Weights of a small multi-label image tagger.
Training: muon at rate 0.031, 9000 steps.
Rows from block 3 of a small multi-label image tagger, named by matrix and row number. Rows with one number within an expert belong to one neuron, the router's apart. Each number is 128 + 24 x the weight over its row's rms, rounded and kept within 0 to 255. All counts start at 0. Numbers have three digits each.
Before each expert's rows are labels from the 100 images, of 14976, where the router gives the expert most weight on average: "responds to" is what is common among them; "patch colour" is the nearest of a few named colours to the mean colour under the peak. Only what is clearly more common there than usual is listed. The data: analogue clock faces.
# router: slot weights (model.blocks.3.mlp.router.weight, 16x192, trained with AdamW), inputs 0-95
# gate: expert gate (model.blocks.3.mlp.gate, 16x48x192), inputs 0-95
# up: expert up (model.blocks.3.mlp.up, 16x48x192), inputs 0-95
# down: expert down (model.blocks.3.mlp.down, 16x192x48, transposed), outputs 0-95

# expert 12
responds to: dark face; minute hand past 10; minutes: 50 to 54; hour 10
patch colour: brown
router.12:146143089121128164141116127135126124129171115145150122140086173146146100154093122118121147137151136139142142112175123131110130106109157167154115130093133148140136092131138135118149164155089104110132098100109098137172148132087085136127128140134097131138145100122163148144153104157137076126
gate.0:131087177136142139112108099161133115105142146112094142123178154134164166148153115112136081131117154148107105104105128095089126107116196147117149145159126140135161103103153154129150141150138106153126146099102127089157132144143135128161121113137149100122144139123140143111123097105105135093
up.0:083161086133159124136144163122173136136119122137148108114089114154127094119118134156107160123098130111155140160133115146145166114142120106104115124103130117132143156161104109102119105133117106089111104142155124108112124107125120155113178111158121145110113109149095104125168121142137115138
down.0:109101071170138116132130108178112127094164125110147102139132153170121119172161133132074110155115121177091127108135096137142178152142108117096153130132132140155149103121127150115144168127123115190145143152111119103103155074127154119138110085067162115116134094146102129121091111088136141163
gate.1:163112114132142123147154111153137136090120143174138112135123114126104137136140140145126121109137119132113178156147101157133100163120133122122177132156112089150149149140171108136131152101086182104141117155121117125116120144173200144122102120098136121142104113153116133116177125111139119166
up.1:114122122136151131120116133112113105055111115130144105126104146198120149109185159156118134146102159151113170096129161119152156120142127127099165146124121122134122123113183121142149126125141132109145143152132128109128122156167130123139116137120175137147124134163150101131112137176104113158
down.1:123132115131143088111132151057163103123149114086155093134179108133079151118101133125137115139143134099145095162143120124159150129152121138136109101146148126084125077106105127099151137145140148132120062095164166121151138104084099130113173149077173123145127153141094097134101136107124107145
gate.2:110150092140170115109147120093122122120162142113142109138150135163145075113149152096148091136113061146120127125157097126109133149128115117103133110148118156116108147099117081127116134144141132156105137125157122126102160111113086158123179110035138145104131128124131093103143151147120131173
up.2:152114174105097146147121137160135135160098125152111134116107118092112166141112102163101162113145195108138116133097163131150113104128149137157113153116141103135134121158133169132138117096129123111157112131099136116151098150135179102136080150212102111144137129124122162155111101104125116080
down.2:125101126141122134132074133146158098119124136147100140102114144120103123107138182121090144099181122142137085109139104128157143107127129163139113095141138178110087143169123127166118131073136086190135139104088141142102134155125104137127146106148120110145125107140143122162105153089107110101
gate.3:134144108114118119094120145101169146054147129145140079150133129167158138138083199133145095109135153129118127082149109117127173150165114138088102151125143140112119093112177150129160099186159116167107162139133103122131129105122115111107107135125106119088104137145126117107101136117126126140
up.3:138148117100116121098132156100165148066160141150145080152141127167147132138100192132150110106132169121119124085149125109135173154169111132094103157119150139109122093107184152127160099187164116167107156133132111114134125104111125107116118140132100119082112146143121106107113129117124131141
down.3:142170129111154148141110137130110126119109177128131148127138088141082144127181097154136163086120181089084158135113159097111120110132149121150174143135109108100165131127147127110113111117147100160139142118084135106126097100151190149146141127123131106081129125132140101099141094088122169148
gate.4:119100123124110099123097108132156151141125143144133144119136109145170139120117154134101150148098108089095110161137111125106112115111109090122105122119147149146098125140106148138098149141109140105109142147110133109112135131155168184128148100111120099164097108120087131152130117164124148123
up.4:090135156126153139163154103136144122131121128129114129130095108129126150131118116114159128138161164117151108115157170118159117093123117126140169156116132153157117156108145194171128100126123098109118109124142156123086128148129136148144068129167093161132165156152132123141152110130126149153
down.4:129129149176159121117136101127106080085139113142110097150121133122115161130099113105106090167106139116116134149128116157130157098122129116126157136080113171144082139171154108120110145111069127144113121104133125153120097151138109155162122171115142100161064140099143133122139161112136095111
gate.5:147094131105177132132123118132145132110098128118113124143162107140110127116160121091107204098128161136176114101121146097117115151113159156156119139162123135101143090138138101130111132108141129125158124115082128109105119130089152106125167140155147139122153112142135113100123110121126151146
up.5:134121121124159127146130134136163126109118123110106123147142128113108132118141120103128182087145149109200097111122143105129118157107152155145171140155118093131115102160168101130142130130133170123116117155128130137113120116116149126122162153168157131128177110160130100118112114165121134162
down.5:126081141121134134139196118098164128103148128112143161163162133153097114138193155142162058173088112112127131165100120136152133138169138131102168144114094134137139139107179139128154079136125126143144151163135116124115079084118133129149147138115147112106126140157089087126146127129156107102

# expert 8
responds to: hour 4
patch colour: pink
router.8:131083125107165131147109152126170114172137151164122119142133132147131153120095120124119137114116160141114102123141143134124089080099183120118128121164133185114147149138101149120106111114115116087074106128114121132146147117129193172122110128133101102157115113132127154163148097130122132109
gate.0:086137138093109129110102163141156132181142134111096124134104118159158164168115148141110086107146094153108094126140121143142188106107158106101149128118118095126100163128135129102123114143122119123170175111127112124163064140110181134128116126125081136158141157124126135109134153107127116126
up.0:130116113139132132172164080112127142140098101172112123107132111127134155087160106102117155147103124102156141119121143119104120174132111140133049138110142155129134137135166128147144148138149184109116092138124127140112161144103115075094150110124130129135124132138142164135131099153135083101
down.0:150139134094112122129141187104117185162149133141170102126103138113125149144170092128160132151090117123112112133103154114138123198120148159136147141136096180124158124104126093111097180140128146125102104079118108083130091114147122112125134122147106110129159136175113123099106123122157156129
gate.1:158076108102174147123130122112099147069153158099103103134156128118106161121175135149130111135115156161134141125142141119124137099097132134085076140142131144141119116138118163115103123125134136137125136164176124132135125121124112110105075154160096096122100134143127171146120118152124120122
up.1:116082121113131138118171159137122135082148140130128128141126115148163106128130124126148098151096151176095124078184132152130085145137110150128104162124125137123117129111128169112111121141124109138153157136192135103127143099127115159104114141159126126156079119101119143127113095117136093108
down.1:149110076150090115072071131128096141141129109138131152108150116109129127114126122145150120142116128154126106112127091163125054147120111134113167130145138131112143076066086177104125200147105114159117130147116162157113161147102150129126140129174135143108107114115126123127082096145103124128
gate.2:116090136169104116155174109139172148078124129082116121119124154081113161146116076135131100109116125158138135151184151114154166097159145135115089167092119131124135155108107153107141136140103158119153094156164142137113088090151147140112122133158134139140142128161102146127096135121154135148
up.2:125104117165111101154147177122136155160102115072115125116130172143107140137097129120109129121133146139146160139136136128110144126165120138175148094093134094100150129108123113135132093106146111151104108160133137110135101100146100127134048163141144164141147121143122112165118129122149152133
down.2:074168103108132121138142134077098120126145125102137107144124120094130138122108148086119126097080113151165129121107131121143166069129135125126108146126123135114118130142111114121154121163161091118109133150097042110141120144137160161139108133103113150118113132151124142128110112127109152091
gate.3:133158073123167137130147154153145154108114118106121088137151099150152099157121104118123154128121128119126141095133101113163126092139128085128115136133109139098093076113138139132128152090136175066107134094103117144108135119107077170136113128135112129144100170156135149107134145120128168132
up.3:121180127114097126115170183136129127176137105100130166121121143113152155140127102164126121105123119142152164122112114169159140179096089105156096156088103101146148138100128109121129115102093112111119132158158129154101120113112120122119128134088145133136140130110129119167160157110110178150
down.3:121116108138121105137113141122103102133121134112128172109118092145101123123138101122156131114102098158096150107105100137148144103131129170131111146109108138108136168088138143109143153147142114117118163115142138159085099108126122145134161120184133134079106107145124112135136143152137107160
gate.4:148137149139147122122101135148138123123107128166102122129089174145140126122107112121103080094154114129126128099125124117107102132108143158105134102164125164137126122142119117163175117132145130106095120110152127164176109135097176089132057174115119111127114118098113135161129131158143121127
up.4:099120133125138140155126114105147108144119123129159116154109102114152108114102156116133149129110123155155086138141150139111134106138108143131110178100104136104127111126156118108063146156132140130122135126118109115085141138130127196112203060099123131121127122164173123119116100157142119115
down.4:121085184101175101175193119121194113110114128130096130136104110150154133102137158121123115100101122118137089136129136096070108078118166128117125154173091144132114128099146126112167078099125120074095145138124088087158100135132161170128118143140111141144125088140093096135158090097117076106
gate.5:142126110118149128109135098099140172100142126146113095135111104122170098127121105126115149096113123150127137116118079093135137162127135124171148133146132124169122121133064123134105121133123071126119139124169115120119100141183144141113083133111131118123147137122138144091142151105089145096
up.5:150133134096056126101100158096123100139135124120101137089139107127156122124117121160143178091111087144132040108135110099131105150111114094138184130134130112121137130117149123117152105121156160127103161116103151146129169111154143119126147146106123105135149133141150121074119111125109122151
down.5:202132117134138166141117170173144125121110152128118096115145123119144141175135119104117111115122131112129126152123150119174134132130106120154086121128142144092137110119125118135101135129137164145139143168078076141139144090130121104158173134109135095168165129146156118121126127109142102175

# expert 7
responds to: dark face; minute hand past 9; minutes: 45 to 49; minute hand past 10
patch colour: brown
router.7:131126098086098116127182137134119129142154111092098136113119172120165084116083141100143101117116098140138096081119124122108119153128142153156163134122099121124121143109161122146111120135117151088135109149124145129179128114143110102074160170114133150122164091144115128104164127170114130127
gate.0:102148146116142148144170102144169182114186153074138137156156114127092138132124142105137163125107150142128162131134130132162115149160097158102126123113117100100146097140100144142114124183136170149146131117126136122140115128114138142134072137102134114121111129121138127114127135166090132145
up.0:121137114126106118140108104115119103118100147169136100117157088144168134149168138150113142133117133133154145159118165111152156113127128095122146114149152145166138116138127094121129110102143085128176126107151116183165107136113132112103184115136155122117159132118127106165118162167131152092
down.0:127097120091141139135122110107094114129154116136140123111094090131147111142131115104102117098148130109108160142098074130109130139137118083137096097173127158074122150148118129152121123122140130136140161137089100128129152163171141110143127138133134117120139181138140159115112097113113133121
gate.1:138123148130105113122123071112157106110149117104131161118135122072120143174107083152142102156133138170109159183127131163199170130150139123136155105127129124145114142135137169157110133132099129149131123118159125187116142159140089093128114160143116123132104133133133149110146124106145115097
up.1:138133151133096110118127079110150111114153126101135164124139118073124141171107073153145099159130148177104158182128131159202158135146147127136171115138126123140115145129127169154113129128101127149126114125171126189118145161134094094128115156129118119131110137128128147113150120117141128099
down.1:143141153122122145140080126163137132115125169139165105133157132144143124090127158135132108110122141090113131104154161105135101141146128136146129161160153126092107114091130123126105110130137100182121129127116165115135140132112105148131149107093112115138180126144087098150117127153088108154
gate.2:081127140140101114136085112131138105153109125131116128109141134110169113143123103138117141119160149170149190123148138137139129158113061134160077102108140109135106144143135115155113118103117156134186120151121129170153121164153085091120146106106113142157143109116135156135099145166131158134
up.2:083120143148095127137103119125130100138113122126109130122138137102163119135122102135117136119157144173151186133157140152145122153116051125152066106116136131133111134142112098154122130108127157132172126135121126167137101155160082101107135109116103145161125109116133155146090158156138146126
down.2:112134117112141114177121137120123125123098124133095106147117149142119092110154125127107102103121109134145150094101103134121141132094132128146125151114130128114109105141125152079114092117137161124131091114138111132134150134163142117152110124146175134129136136150123163107075133149140101127
gate.3:093162132119165117144149105164137142136168124132149121117166102118189145125112080111120139096126139083115135079109155113150095134142160096155127128165125109084139093132111112142144132168137139135122120094107133128122143109143125111133072138129126145086121126160153162128136096093148113134
up.3:150096133128119120132108136148165128143150160112117128142121166107120079128177134156132110146086151089128135146179133153123085126119136140109129110164152103124116111128121155148117151136109124128151160127117125108131113149135127140135109158196115106122115094100125139150097083162122141132
down.3:111124151170138149115115144140127128107134164132079135083128095109111125141130122140094125183115117157129124126195133151106120119111134130106100135152158104171125153137126143163117105135117117191137169129144136130106139075123124125159110129118184103159101129103144111119122142149140124145
gate.4:132143106152111104124116158118181163100120117079126155086091124085110148104133115118134113148105127103165103141124122141153142130114141158103141120129110048152122149131081118115167128157141113146083144148114144131097155122125087101066143126119102122114156087141115144129121073139144167125
up.4:134111162127159153146133082139100096122147131156144118158144138149144098156116131144122138118158149163098151118129146121104097113124126092147096146147137224112139109134170151142098118119091121104185121094166119131140121134130172158185095138136121133129117174112136124110128169130124107123
down.4:107161099136121098169164114118169103085125142143100061128101114094110153123156121074093155184119132160110108156160115126139136191132120131108106139158111142161150107192086154103117150092112138138143162106134100168102128105115115117173125091139149112098129144136112128099127131122147102112
gate.5:102091126163139143152123117155130110104107108135096108172122106125152170140133160125113125105115087147143118128117132131155140137121176083138150113162133137114143124090135090129166133182149124116124137130120106114131103129111135139152101136138162110110119165106129116139128119126136141099
up.5:143168151115104115117179137146144144164141160138164137110127131141076091104095112124131154143140137117135125131127115112131096147113117170118125127098123145135113132157126146134122119066115114123150098131151151134131143116142104127112110128109147148115161076142138141115103138170128119175
down.5:117138130152158132140137100162110126125132137123185141122140124156161143128132153104118149141106112107127141141150157138124097133113094158119113121106138149156122135171113143175128117073099144088088111149156177141126145099122153094152094121150145088142179119124122102156139121139139133125